config.toml
encoder_arch = "vit"
model = "image captioner"
dataset = "close-ups of made-up surfaces with and without defects"
train_examples = 203450
image_size = 64
crop_scale_min = 0.8
horizontal_flip = true
translate = 0.06
rotation_deg = 10
tokenizer = "word"
vocab_size = 30
encoder_norm = "layernorm"
encoder_norm_position = "pre"
encoder_activation = "gelu_tanh"
encoder_mlp_ratio = 4
encoder_head_dim = 32
encoder_fused_qkv = true
encoder_bias = "all"
encoder_qk_norm = false
encoder_parallel_block = false
encoder_inner_norm = false
encoder_patch_size = [8, 8]
encoder_conv_stem = false
encoder_layers = 12
encoder_width = 320
encoder_positions = "relative_bias"
fusion = "prefix"
label_smoothing = 0.1
decoder_width = 320
decoder_layers = 10
decoder_norm = "layernorm"
decoder_norm_position = "pre"
decoder_activation = "gelu"
decoder_mlp_ratio = 4
decoder_head_dim = 32
decoder_fused_qkv = false
decoder_bias = "qkv"
decoder_qk_norm = false
decoder_parallel_block = false
decoder_dropout = 0.05
decoder_inner_norm = false
decoder_positions = "learned"
decoder_prefix_bidirectional = false
decoder_connector = "mlp"
decoder_tie_embeddings = true
init = "lecun_normal"
residual_init = "none"
optimizer = "cautious_adamw"
lr = 0.00083
beta1 = 0.8
beta2 = 0.98
eps = 1e-08
grad_clip = 1.0
gradient_centralization = true
steps = 5600
batch_size = 64
epochs = 1.8
lr_schedule = "cosine"
final_lr_fraction = 0.05
warmup_steps = 110
weight_decay = 0.1
Rows from block 7 of the text decoder of a small image captioner, named by matrix and row number. Rows with one number belong to one neuron. Each number is 128 + 24 x the weight over its row's rms, rounded and kept within 0 to 255. All counts start at 0.
After each neuron's rows are labels from the 100 texts, of 14976, where the neuron reaches its highest value: "fires on" is the input token at the peak. Only what is clearly more common there than usual is listed. The data: close-ups of made-up surfaces with and without defects.
# fc1: MLP up (decoder.blocks.7.mlp.fc1.weight, 1280x320), inputs 160-319
# fc2: MLP down (decoder.blocks.7.mlp.fc2.weight, 320x1280, transposed), outputs 160-319

fc1.530 [155 140 150 128 131  78 140 101 151 145  95 119 138 101 145 150 112  95 175 148 148  90 132 109 123 146 119 139 124  79 134  91 101 145 102 158 132  90 121 140 110 128  83 178 157 126 105 114 107 165 111  76 113 162  96 137 110  92 132 102 115 132 106 142 125 182 137  81 125 111 123 120 108 145 144 152 136 144 152  88 140 112 154  84 109 153  99 157 140  92 111 158 139 151 132 129 149 153 142 182 110 118 113 129 158 113 122 151 127 125 135 155 104 148 146 150 113 159 168 115 135 132 160 163  99  58 121 149 102 127 146 134 141 126 118  86 129 116 134 182 160 116 126 145 107 153 129 167 111 140 143 146 143 130 139 103 139  92 126 142]
fc2.530 [ 84 105 136 161  94 153  91 162 129 110 177 117 118 167 127 101 117 130 123 125 153 120 123 151 130 127 113 125 157 136 157  98 139  90 117 137 150 134 133 118 112  89 155  99 142  92 108 182 124 114 114  79 121 131 155 154 111 118 134 144 129 153 142 130 115 140 143 152 125 112 144 120 157 158 114 117  93 128 147 125 135 118 118 124 135 107 163 109 156 106 150 124 153  80 152 193 103 131 179 129 132 128 161 142 125 130 133 181 120 121 114  94  99 148 152 142 124 145 107 157 125 115 150 105 117  96 162 124 125 142 121 122 139  80 124 145 123 148  85 102 191  82 128  81 108 138  85 141 140 138 134 127 120 123 119 124 143 143 148 140]
fires on: "with"

fc1.125 [ 93 147  93  87 121  58 115 119 180 111  99 111 128 130 101 154 122  82 150 134 140 128 108 148 105 117 113 153 119 118 127 112 107 135 110 108 138 115 131 137 113 144 125 146 114 101 102 145 101 115  81 108 153 149 127 139 135 143 160 144 133 125 159 106 151 165 176 133 109 164 116 113 100 146 165 132 155 110 139 113  90 142 116 106 117 109 164 149 140 149 120  81 127 109 163 116 113 143 157 166 140 153 116 145 115 123 137 124 128  96 146 148  93 163 102 156 120 127 185 136 138  90  90 144 148  85  84 121  83 100 113 145 119 135  78 133 112 117 126 153 157  97 159 113 108 148 123 169 104 142 116 155 112 125 147 171 125 120  80 130]
fc2.125 [134  75 107 134 103 165 126 136 109 110 157 153 155 117 140 118 131 140 145 131 165 157 129 150 127 117 124  92 141  93 121 114 128 150 106 122 142 155 100 101 126 129  87  94 122 113 163 122  66 117 138 147 122 104 156 153 162 122 148  90 111 174 109 153 110 118  82 103 115 100 143 135 111 127 125 131 117 126  96 100  75 152 196 144 124  77 116 130 165 129 111 139 114 121 132 166  92 103 127  99  65 102 113 175 164 129 135 109 158 130 122  92 122 130 149 120 104 121 117 123 142 126 145 113 126 125 150 132 133 137 147 100 130 142 167 161 157 143 112 153 130 143 122 142 133 118 112  79 107 160 135 165 158 117  98 134 158 138 105  95]
fires on: "wire"; "specks"

fc1.182 [102 128  94 130 131 142 124 120 149 133 124  82 126  83 146 134 146 154 154 126 110 128  97 142 155 113 145 160 131 123 133 179 168 154 143 110 127 124 146 163 112 101 111 105 124 109 131 127 167 125 140 107 147 135 105 153 108 106 172 136 136 164 139 152 112 125 116 152  86 159 134  73 174 139 123 150 174 106 122 115  99 126 114 115 160 140 158 130 100 132 120 126 144 109 148 106 142 153 144 143 154 165 113 112 124 154 133 110 166  79 100  96 139 129 115 126 170 126 179 149 144 107 117 162 122 151 107 126 101 141 118 136 136 131 126 137 160 102 175 151  96  86 122 141 136 162 122 133 147  92 125 121 137 120 110 116 130  98 159 106]
fc2.182 [113 131 121 132  94  98 176 148 165 115 120 140 150 119 145 147 149 138 126 151 134 148 147 129 168 138 100 159 163  96 147 155 167 169 130 153 117 139 135 111 162 133 121 125  99 160  72 112 105 131 114 121 129 173 134  84  48 128 108  76  93 133 115 148 152 129 161 141  82 148 119  87 124 154 115 137 128 145 102 107 146 103 137 148 132 172 119 149 100 122 108  99 150 146 108  72 160 118 130 129 144 106 122 118 143 159 122 104 149  58 143 102 134 134 135 146 131 139 112 179 125  91 149 124 139 119 111 118 151  96  83 120  89 138 152 141 146  99 162 109  72  66 126 129 148 128 131 148 121 128 141 110  91 125 144 108 105 111 132 131]
fires on: "spot"; "dent"; "scratch"

fc1.169 [ 90 127  88 106 111 137 132 108 117 154 110  96 118  95 112 120  82 155  99 112 108 113 152 152 119 147 113 126 130 118 142 113 116 125 120 112 156 119 135 164 103 119 125 117  77 150 115 154 123 135 163 151 127 133 127 131 138 130 111 134 140 142 133  93  93 167 121 140 134 116 107 123 126 101 158 156  85 163  90  93 116 158 144 137 134 152 144 159 112 106 132 151 141 107 130  86 170 108 141 150 116 135 117 161 135 139 194 108 199  98  90  99 104 155 124 152 155 164 155 121 105 128 101 163 131 113  87 163 100  99 116 155  99 155 126 146  92 111 104 141 142 142 151 108 124 156 108 130 111 150 132 130 138 146 131 112 157 114  79 107]
fc2.169 [131 110 156 121 132 138 181 142 125 106  96 158 128 121 128  99  64 153 106 133 129 127 104 119 119 126  82  84 157 103 119 125 139 129 109 146  90 154 121  96 179  99 108 157 125 125 119 150 167  90 161 168 132 149 108 123 144 144 160 124  97 135 133 110 158 109 129 122 143 125 137 134 102  70 157 133 123  94  84 118  84 128 101 136 119 151 132 116 116 146 138 144 127 107 161 133 149 105 104  94  84 126  83 128 156 155 103 104 123 148 104 138 131 124 121 106 125 124 112 102 120 130 127 104 129 170  94 123  80 138 156 122  65 119  99 105 133 122 100 147 129 121 129  90 136 153 135 139 112 149 136 157 132 135 135 116 137 115 152 145]
fires on: "<end>"; "without"; "smear"; "scratch"

fc1.693 [181 131 118 136 112 134 158 146 173 118  92 102  84 137 141 118 124 112 179  93 120 107  92 121  94 114 129 126 144 157 128  96 102 153 179 148 113  89  79 159 152 141 138 120 128 150 111 140 150 104  80  96 155 120 137 163 105 152 145 108  74 106 119 106 108  86 120 131 129 112 106 135  97 111 132 124  97 111 121 127 139 151 155  97 114 144 119 127 116 218  95 123 163 176 115 139 126 123  82 147  89 146  90 136 127 111 154 115 106 131 131 132 101 151 119 146 153 164 107 169 132 111 157 134 126 125  89 124 116 125  98 132 127 125  87  95 119 106 148 178 118  84 149 118 117 138 110 132 111  73 140 124 153 142 150 166 143 173 144 118]
fc2.693 [114 134  83 146 136 107 108 126  89 127 103 109 162 110 152 152 140 161 113 112 129 106 107 153 141 136 143 146 179 103 151 121 116  71 127 140  94 154 156 146 102 161 158  98  44 199 146 114 212 115 116 115 152 134  97  86 153 142  83 144 155  91 144 152 121 104 134 130 156 112 161 126 123  88 128 140 112 179 140 148 150  98 144 139 149 160 125 139 137  97 118 129 143 137 133 114 123 157  97  95 115 112 125 153 182 127 117  78 108 136 130 119 148 114 158 123 127 175  85 150 129 162 141 117 109 121 157 133 132 140 146  89 178 137 165 171 113 133 139 107 124 114 121 152 117 110  98  95 135 123 106 140 130 152 166 106 146 154 100 102]
fires on: "a"

fc1.694 [151 155 145  91 139 112 103 140 126 150 151 107 154 108 115 166 116  90 169  99 151 156 152 111 146 146 111 122 185 119 123 136 111 129 131 145 183 130 100 141 117 111 139 113 126 130 113 109 132 140  79 133 116 156 148 145 173 105 165 115 146 129 102 147 127 124 109 112 125 125 101 143 105 129 111 115 145  98 113 126 113 104 126 148 116  94 140 157 114 128 137 107 135  68 138 150 163 108 128 175 129  91 115 164 130 118 130 127 160 106 132 181  86 119 104 137 145 112 103 114  57 145 124 131 167 131 167 123 101 136 118 143 178 118 125 156 160  90 141 143 135 140 129 114 153 124 121 127 170  92 116 123 123  81 106 121  89 124 124 122]
fc2.694 [112 164 179 134 100 124 197 152 119 146 148 104 120 126 144 135 108  83 108 152 149 158 150 141 122 134 144 143 143 108 123  90 108 148 119 118 144 119 146 138  80 138 162 155  93 152 166 117  99  71 111 150 128 135 119 175 133 142 136 112 117 132 141 116 144 128 146 107 127 127 120 119  92 102 152  57 162 129 143 118  90 132 115 170 109 128 120 152 137 148 118 130 126 110 155 149 156 114 147 132  48 120 151 137 135 131 122 135 160 139 118 140  80 162 116  90 116 111 105 123  94 157 134 126 130 145 133 142 103 113 156 168 141 108 179 125 122 105  89 134 113 119 167 141  93 136 138 164 108  91 147 132 147 112 133 113 143 113 105  98]
fires on: "woven"

fc1.333 [169 108 120 153  96 138 139 160 169 183 121 104 178 160  99 124 137 115 101 123 102 123 112  89 127  99 112 121 130 125 175 123 130 134 107 136 112 129 118 158 135 107 141 132 133 124 129  81 144 106 120 112 195 146 124 144 111 131 137 121 152  93 127 162  95 132  97 103  98 121  94 162 129 138 155 113 106 143 115 118 124 157 161 133 134 143 118 168 141 147 130 130 143 140 117  78 125 119 139 157 151 108  91 119 132 143 150 107 197 135 136  94 172 116 122 139 136 192 131 131 143 112 137 126  79  94 117 111  84 169 137 126 125 134 151 109 155 125 160 152 123 105 164 135 106 127 161 146 130 147 147 122 130 133 167 109 111 198 154 136]
fc2.333 [118 144 174 139  54 125 138 173 147 118 149 112 155 125 106 176 144 154 133 153  93 147  88  88 160 137 122 136 201 103 112 154 105 159 115 153 109 162 146 106 182 103 132 126  73 124 111 115 104 142 164 157 143 128 151 129 120 135 128 139  94 151 125 204 138 115 165 107 140 136 146 162 142  89 138 141 133 127 149  87 150  96  81 138 129 138 121 125 121 113 114 117 183 136  98 101 136  89 171 144 132 104  77 138 167 134 134 113 176  95 113 141 109 173 126  66 138 147 144 172  91 110  97 106 121  99  98 107  97 137 137 114 121 136 119 138 137  93 149 132 126 105 134 164 135 132 136 139 132 132 136 136 115 135 155 101 140 146 114 143]
fires on: "<end>"; "smear"; "dent"; "crack"

fc1.253 [115 114 125  83 169 132 162 178 138 149 143 110 129 162 128  91 116 101 156 122 128 134 114 131 114 145  63 164 128 148 127 159 155 119 121 125 128  93 131 155 105  79 133 159  86 121 122 138 119  99 152 131 146 118 146 124 119 115 131  70 156 124 138 145 119  99 111  78 160 139 111 133 148 145 161 147 138 134 135 156 154 142 101 146 115 111 126 131 118 154 149 121 157 134 139 124 179  98 143 142 155 155 144 147  94  82 138 121 150 110 103 120 134 117 111 111 111 145 106 122 121 120 128 111 126  93 100 122 150 121  63  68 104 156 148 112 107 125 126 124 139 100 129 107 117 145 161 127  96 144 111 129 108 158 179 138 157 106  68 145]
fc2.253 [172 145 121 123 126 159 120 123 142 128 119 138  96 152 185 151 119 116 122 116  79  98 115 141 113 131 128 103 126 147  79 112 149 142 139 156 133 109 136 119 121 156 135 127 202 111 147  97 109 131  98  86 154 148 126 147 123 133 145 123 123 146 180  92 143 178 147 111 112 123 150 150 149 156 166  82  94  95 159 140 107 134 214 133 118 106 119 111 110 143 123 135 123  84 137 134  86 113 118 111 101 128 111  97 148 168  71 170 112  97 126 161 126 125 129 100 149 109 129 102 106 107 122 143 112 116 157  86 130 139 191 169 136 109 130 121 119  91 106 146 178 136 165  86 165 138 108 152 102 111 121 113 120 125 122 114 110 121 125 147]
fires on: "<end>"

fc1.51 [168 123 122 122 131 137 112 127 102 117 150 143 129 115 128 128 151 124 116 108  98 122  73 152  90  99 111 118 131 147 157  88 120 126 160 184 167 153 100 135 123 123 128 119 140  96 112 128 116 154 104 125 124 113 165 143 130 130 196 144 127 149 154 113 143 110  73 136  91 130 122 145 131 123 164 100 110 140 164 101  94  98 109 113  96 139 132 119 141 136 124 127 142  81 146 155 139 118 121 113 162 143 131 158 121 150 189 127 139 114  38 119  75 105 148 127 146 161 118  48  95  92 152 119 124 101 155 133 151 134 148 132 148 130 146 147 133 119 128 118 130 163 133  97 103 162  80 144 166 125 144 145 127 153 141 145 161 127 101 123]
fc2.51 [ 99 106  99 123  93 142 105 150 142  93 136 127 134  96 120  56 138 146 123 127 114 109 109 134 110 130  73  74 168 123 124 101 133 137 129 169 120 152 120 141  91 110  97 106 131 103 169  92 119 130 140 137 146 115 169 123 135 157 137 107 111 144 119  83 157 154  87 121 123  85 126 134 104 102  88 138 111  91 123  82  79 124 134 163 125 136 152 146 153 108 154 125 164 120 132 167 148 137 153 117 110 163 131 159 140 131 136  91 146 151  91 143 133 116 156 101 106 116 145 138  92 127 138 103 146  90  94 101 146 117 170  67 113  91 133 126 119 140 104 112 125 151 151 129 133 143  98 185 153 148 136 145 142 146 152 173 164 139 121 117]
fires on: "wire"

fc1.432 [149  92 147  90 123 115 116  88 117 108 150  99 118  92 123  98 172 168 116 153 146 162 159 158 111 115 165 145 166 112 122 126 125 126 102 129 130 103 145 114 100 154 121 118  81 146 147 127 130 114 143 153 115 129 121 110 167  94 137 142  80  99 121 141 127  99  96 190 127 147 157 137  93  61 127 156 136  77 102 132 119 121 114 127 128  87 139 129 125 143 129 150  82 199 136 118 133 121 145 146 114 202  99 147 152 131 154 154 131 111 106 134 128 163  94 153 133  98 155 126 100  99 110 152 141 167 135 154 105 164 117 117 131 103 147  74 128 139 176 115 123 102 163 148 110 154 131 133 156 141 178 112 141 134 119 150 145 129 100 104]
fc2.432 [124 136 173 143 103 111 105 107 123 164 135 155  99 145 152 152 124 155 105 104 102 138 136 121 167 111 155 128 179 143 136 122 134 148  98 189 117 151 144 118 172 213 129 120 139 156 106 128 133 113 109 141 112 128  98  87 121 127 120 121 105 144  92 104 132 113 129 105 119 127 156 149 121  81 131 106  77 144 139 120 112 126 163 124 141 155 156 124 119 188 111 142 116 121 166 165 133  94 106 151 126 134 160 177 108 150  90  93 129 134 129 111 119  97 108 135 132 111 114 115 123 121 102  98 137 147 173 151 117 129 120 147 142  81 131 141  96 128 159 121  62 108 156 111 176 130 120 152  96 123 148 137 123  99 134 113 109 116 144 116]
fires on: "woven"

fc1.184 [165 131 135 125 158  79 161  83 143 120 116 100  96 116 114 121 161  80 119 142 136 149 120 133 127 108 133 151 116 138 136 126 144 145 109 132 130 114  87 149 126 139  71 178 145 130 121 130 160 113 117 136 149 109 131 128 111 113 163 104 127 152 106  87 124 122 152 111 202 157 117 140 103 136 162 117 139 118 129 152 111 124 113 155 171 183 147 141 130 159 109 126 127 141 177 124 140 118 160 122  95 141 140  99 167 149 144 141 159 136  82 108 144 150 143  61 138 116 164 142 124 145  85 164 180 125  90 122  95 143 146 161 129 116 126  85 128 104 143 166 124 128 128 149 135 149 131 126  89 117 109 179  75 106  89  80 148 140 111 123]
fc2.184 [115 154 143 146  99 172 115 171 137 112 178 118 149 120 166 120 123 139 108 127 100 123 102 122 105 162 141  95 146 141 127 122 121 129 105 155 111 133 133 148 139 163 172 109 113 114 124 108 123 115 113 131 127 131 145 110 202 133 114 148  86 147  92 132 127 153 115 164 127  92 133 154 141 129 126 118  97 110 107 115 151 127 121 113 102 134 128  79 125 104 114 152 104 114  94 178  88 132 137 143  75 169 128 125 124 110 104 126 139 104 131 132 108 116 120 124 130 146 104 137 135  82 129 133  93 118 170 112 157 139 153 113 178 127 160 151 145 191 101  86 168 130 134 102 134  80 138 109 158 125 155  66 162 144 105 113 117 122 160 112]
fires on: "woven"

fc1.304 [137 163 121 101 107 104  97 132 135 120 130 155 153  97  83 107 126 106 128  98 137 113 121 159 113 118 118 127 134 153 128 103 129 101 155 100 157 118 100 127 108 122  70 173  86  88 142 159 149 171 121  79 164 125 143 123 149 132 147 114  94 104 122  97 131 121 128 125 111 138  96 125 150 114 141 161 109 140 133  84 117 126 101 105 139  70 120 154  99 141 125 127 149 147 105 137 142 140 134 139 126 161 124  91 137 125 112 118 123 124  77 129  91 114 130 152 164 127 136 125  92 146 160  98 179 133  88 148 142 119 147  91 130 133 113  87 149 120 116 120 166 164 100 124 105 129 127 151 150  87  96 122 127 119 148 123 188 144 107 145]
fc2.304 [ 96 115 151 141 105 126 113 125 146 128 136 135 136  83 131 119 117 118 122 125 145 147 146 151  92  96 121 120 189  85 137 129 109 135 119 139 155 124 107 128  97 112 102 134  98  99 183 108  99 120  98 134 113 140 182 126 128 145 169 122 140 158 138 152 120 146  94 138 164  76 139 138  73  63 131 135 109 112 133 106  92 128 137 159 104 157 124 146 162 127 147 139 176 149 126 153 165 127 157 114  81 139 127 139 162 158 117 106 109 115 115 116 111 100 127 113 135 156 128  77  98 125 154 133 123 121 134 125 162 102 139 111 155  99 140 129 131 145 120 112  82 147 110 106 121 170  59 162 143 133 114 160 121 148 155 115 174 136 111  78]
fires on: "wire"

fc1.443 [136 165 175  84 142 131 111 117 140 168 156 104 168 146 134 151 134 110 147 114 137 179 144 197 155 165 158 108 151 123 107 123 139 141 142 100 143 140 159 133 101 143 155 138 120 104  98  65 132 118 117 138 129 145 121 126 152  84 141 119 145  93 126 160 123 131 113 141 128 148 114 132 110 138 145 137 137 100 143 102  92  96 101 107 126  95 123 128 142 194  78  98 108 154 125 147 143 138 168 185 103  94 137 157 123 120 147 104 142 143  81 137  82 135  42 141 122 125 139 102  83 156 111 145 140 109 151 140  93 117 108  95 159 130 151 139 130 105 116 118  93 160 123 125 115 133 151 168 115  97 123 163 121 110 115 154  93 123 130 100]
fc2.443 [110 124 169 106 108 127 173 119  91 162 128 106 156 141 143 151 131 115 135 147 133 150 133 140 167 148 156 114 166 118  99 129 117 162 133 139 156 117 116  99  76 141 187 100 105 108 128 109  83 104 103 152 142 158 107 132 148 123 180 104 140 120 105 149 144 112 122 131 126 148 132 147  97  83 124 110 119 107  98 133 110 116 147 149 107 133 160 125 143 160 104 136 122 139 165 117 122 156 102 151  57 112 157 138 149  99 110 144 100 149 109  83  74 124 130  99 136 107 106 136 124 142 152  99 154 175 149 151  98 135 160 142 202 106 194 163 142 109 127 143 134 136 132 138 146 139 136 154 119  92 118 151 139 128 117 107 176 137 109 122]
fires on: "woven"

fc1.92 [116 113 106 126 149 141 167 105 138 142 103 101 132 111 149 133  74 176 117 121 133 127 148 159 121 105 166 133 110 137 113 131 119 124 146 132  99 139  99 119 131 174 126 125 140 135 133  79 126 121 157 172 180 155 133 134 141 174 125 122 134 120 103 155 127 124 149 107 121 142 153 128 119 176 157 178 120  99 146 119 151 122 134 146 147 112 124 108 110 145 114 132 121 106 118 120 105 101 128 113 122  89 119 101  80 166  92  88 136  94 143  94 106 153 140  88 139  95 147 144 118 144  87 136 111 136 138 131 140 125  96 123 120 153 133 173  80 133 149 150  71 164 125 136 108 122 136 163 108 109 123 136 142  88 121 167 101  96 149 111]
fc2.92 [104  92 170 127 128 133 112 108 104 135 146 123 116 122 129 150 151  71 166  83 133 135 130 113  96 149 137 135 154 110 194 136 135 135 101 124 171  97 194 180 125 140  95 167 116 114 107 134 164 135 127  90  95 141 109 132 104  91 113 136 112 150 129 126 104 146 113 175 160 124 105 137 123 136 127 121 143 126 116 144 121 143 118 108 107  91  84 176  91 151 111 138 152 135 101 158 155 104 128 184 136 125 107 162 125 112 178 139 129 129 130 120 142 166 154 207 101 148 142 106 118 102 176 128 145  96  92 157  96 105 108 112 140  99  96 122 139 102 123  97 127 131 155 106 134 123 130 106 115 160 172 106 111 133  92  68 144 170 128 161]
fires on: "a"

fc1.91 [136 133 148 101 114 147 105 184 109 109 156 153 159 109 121 130 108  79 124 119 107 117 111 139 130 100 121 129 119 106 147 119 139 132 184 116 120  87 118 124 131  92 118 134 124 100 172 127 100 157 130 106 131 172 165 167 134 142 151 119 113 138 141 135 101 152 108 106 156 151 128 154 125 102 136 147 116 103 181 129 112 147 181 118 108 148 155 137 112 101  89 105 102 132 103 156 125 143 120 115 107 165 138 138 139 113 122 137 104 160  93 149  91 106 154 158 179 146  99 102  90 117 107 137 122 119 128 122 135 138 121 160 154  97 124 155 112 114 124 137 138 177 132  92 129 186 104 111 137 127 128 100  90 121 139 154 132 148 111  24]
fc2.91 [103 109 145 126  96 122 123 133 159  90 123 152 134 133 108  94 111 141 173 132  95 133 136 154 107 133  99 121 153 107 133 110  88 107  89  98 119 122 110 167 114 157 124 110 135 102 160 124 139 137 118 131 140  86  79 152 158 110 174  88 111 163 133 159 146 134  89 136  81 168 132 116  78 123 143  98 115 107 105 123 102 133 127 101 136 119 148 146 113 135 114 129 143 179 148 171 133 154  99 150  93 123 168 131 129 130 151 165 157 147 105 132 118 142 124  99  97 108 136 130 111  98 154 120 121 119 135  81  95 134 153 111 175 104 112 136 110 155  75 181 132 154 133 126 106 140  99 192 152  95 111 166 130 149 107 156 198 124 156 132]
fires on: "wire"

fc1.250 [154 156  90 111 113  76 103 212 110 135 183 101 129 129 139 154 131 140 176 110 118  93 100 124  96 112 119 133 139 128 106 138 103 121 174 177 117 133 127 165 122 126 107 142 116 106 121 153  93 189 182 141 138 138 151 139 127 118 115 139 124 134 144  92 126 129 103 109 132 113 167 128 134 153 151 151 125 136 136 108 147 122 152 108 118 117 152 153 161 165  86 137 155 148 109 140 116 145 119 132 112 101 105 140 154 124 135 129 102 110 104 148  99  99 138 118 110 133  96  75 102 129 138  91 152 139 134 122 116 146 117 112 156 124 131 135 139 110  77 106 163 162 140 136 110 112 124 143 121  94 102  59 124  85 150 147 117 134 127 133]
fc2.250 [119 146 152 100  96  94 103  81 117 148 111 112 128 131 102 104 118 136 170 153 133 101 146 170 104 121 151 115 138 119 110 112 105 120 146 142 118 120 128 118 136 156 127  76  99 152 122 113 162 127 138 129 133  71 112 135 170  97 184 137 142 113  81  96 131 126 131 124 115 139 139 144 114 130 121 185 139 122 149 125  82 134  92 147 149 107 121 104 104 130 155 104 131 150 121  97 165 157 114 134 126 160 157 166 142 124 128 116  79 107 144 109 119 143  98 111 122 136 155 157 152 122 120 128 137 127 142 113  99 114 146 127 133 126 154 130 129  95 132 167 111 153 127 177 123 147 122 136 136 122 125 162 129 156 108 125 193 112 100 122]
fires on: "wire"; "bright"

fc1.517 [127 127 121 125 115 120  48 108 155 130 131 102 151  82 112 130 101 120 132 112 124 152 131 141 114 118 133 124 152 101 119 147 164 193 130 141 158 138 106 125  92 137 117 131 137  89 134  88 137 192 111 177 137 139 196 157 144 117 162 133 134 171 130 120 115 127 151  91 159 181 124 111  97 104 138 129 118  97 142 122 172 143 129 118 119 158 109 188 131 123 151 118 176 109 134 144 148 123 171 141 135 118 151 113 124 127 164 134 115 105  96 167 130 117 164 167 103 127 148 121 101 122 164 122 141 118  94  79 119 177 105  91 112  98 105 134 147 135 117 127 125 146 125  98 114 103 128 125 156 111 124 155 130 104 173 145 120 158 135  90]
fc2.517 [116 140 129 157 133 136 137 122 168 112 140 155 159 143  95  92  99 150 130 140 146 102 117 149 131  93 122 110 124  95 147  98 116 101 116 106  90 128 144 181 116 114 153 134  77 153 161 164 124 102  87 108 139 130 122  98 150 118 170 122 130 116 141 164 162 149  89 115 152 164 142 117 117  73 107 116  97 121 100 135 133  54 119 122 124 117 122 172 114  88 100 101 143 110 139 168 106 153 152 135 100 146 151 146 140 134 133 143 152 148 147 145  97 156 137 105 128 116 114 124 139 115 116 104 130 123 160 156 145  97 128  83 144 146 175 124 127 185 104 152 158 119 120 121 128 137 101 135 144 145 138 122 130 143 139 117 131 108 105 153]
fires on: "wire"; "a"

fc1.136 [134 157 162 101 140 119 144 104 109 130 179  92 153 116 106 171  91 147 157 110 151 137 146 160 119 136 120 114 155 126 119 115 121 125 165 123 143 141 169 122 125 146 103 200 123 156 120 100 121  98 102 138 155 100 121 175 126 126 142 154 138 111 125 154 118  86 152 103 157 168 101 176 114 114 154 119 132 167  91 102 111 140 119 110 123 107 137 148 127 117 106 118 102 148 127 106 128 124 138 180 106 122 106 141 113 115 166 148 111 145 107 113  54 115  92 125 139 134 131 120 107 173 138  85 191 137 131 123 110 130  98 163 137 114 128 109 121  94 168 129 152 169 132 111 166 175 125 147 110 152 129 185 144 122 128 126 142 108  95 100]
fc2.136 [115  84 146 127 101 143 126 116 141 115 105  90 138 148 136 122 124 125 145 129 158 146 124 151 124 133 161 129 134 107 140 125 112 136 132 153 138 148 167 121 106 123 173 116 106 105 123 155 117  92 114 135 101 138 103 130 149 141 186  47 106 135 112 175 119 134 148 134  82 141 111 170 129 139 131  68 133 116 128 120  80 116 146 108 145 128 133 131 119 177 145 117 102 148 158 140 125 140  74 133  80 138 197 115 123 151 167 164 141 115 136  65 125 137 113 126 122 130 143 151 106 134 164 104 150 128 168 114 120 127 149  80 134 103 157 165 145 150 108 146 194 134 142 143 145 151 126 148 140 130 137 134 118 135 143 137 139 136 102 116]
fires on: "woven"

fc1.512 [186 128 150  87 152 123 117 155 125 157 122 151 168 115 145 137 145 150 150 125 133 106 115 159 132 175 161 109 177 145 119 118 164 164  99 132 130 150 149 109 118 122 121 128 185 138 117 152  91 165 140 103  98 155 142 119 126  89 145 134 124  81 117 128 139 133 127 122 108 128 108 136 112 117 160 127 113 168 168 149 104 149 170  99 134 120  96 140 110 137 136  96 119 137 121  86 140 106 148 122 134 109 109 165 135 123 170 155 104 126 140 142 115 123 112 161  99  97 137 136 104 118 155 181 127 136 104 116  86 142 111 152 120 145 114 141 137 121 166 129 137 105 142 143 136  94 102 108 107  96  97 122 111 116 159  89 123 171 125 148]
fc2.512 [176 122 101  99 122 137 160 115 128 101 143 180 174  93 161 132 193 125 113 147 150 163 132 175 147 170 142  99 119 134 106  96 119 145 128 125 143 110 152 147 121 124 122 129  82 108 117  67 118  66 135  96  90 108 140  96 138 134 134 118 171 137 142 123 165 106 108 169 134 124 122 132 110 117  97 165  95 149 134 114 161 108 108 157 101 116 126  63 110 146 121 131 158 140 134 125 123 115 176 137 116 158 170 152 117 126 144 127 110 151 130  90 135 123  69 125 120 118 125 128 126 149 158 103 135 142 135 124 123 120 132  80 124 161 109 149 151 128 132  92  88 120 111 146 136  92 124 124 150 153 141 136 150 137 109  68 119  90 126 144]
fires on: "a"; "with"

fc1.724 [ 95 125 156 114 147 146  94 116 143 128 154 105 138 111 131 104 130 147 157 128 140 162 123 162  93 146 128 105 201 152 162  78 142 118 156 129 135 155 108  99 114 125 112 122 108  98 139 114 123 113 114 123 119 108 151 141 158 107 194 112  84 122 100 137 111 133  93 134 135 133 127 135  95 149 189 169 127 112 144 134 104 140 121  78 120 114 141 153 132 144 115 134 134 123 101 109 136 117  98 167  74 124 138 118 141  90 150 132 137  92  88 160  90 127 139 106 130 139 148  89 111 145 136 137 123 116 164 127  74 122 147 102 151 104 172 119 136 134 158 135 134 164 125 102 130 144  83 159 150 103 169 119 141 146 122 158 125 130  95  98]
fc2.724 [ 66 115 149 123 102 135 107 122 158 142 148 143 125 125 113 125 130 120 135 125 138 143 151 171 123 133 113  96 189 102 119 102  87 119 106 135 135 146  93 119  69 126 123 110 102  97 171 127 114 123 103 140 106 130 145 152 170 110 154  80 114 121 112 143 135 142 118 119 135 118 160 129  44  86 130 147  99 107 145  99  34 139 123 139 152 159 165 186 152 151 125 149 131 153 122 143 146 126  98 127  66 143 168 138 137 157 129 107 103 134  96 103  87  98 111 127 118 147 116 129 114 140 169 124 136 131 144 138 136  94 142  99 165  77 170 121 112 123 129 141 131 157 125 102 108 138  93 178 124 132 129 148 136 110 130 136 169 102 120  93]
fires on: "wire"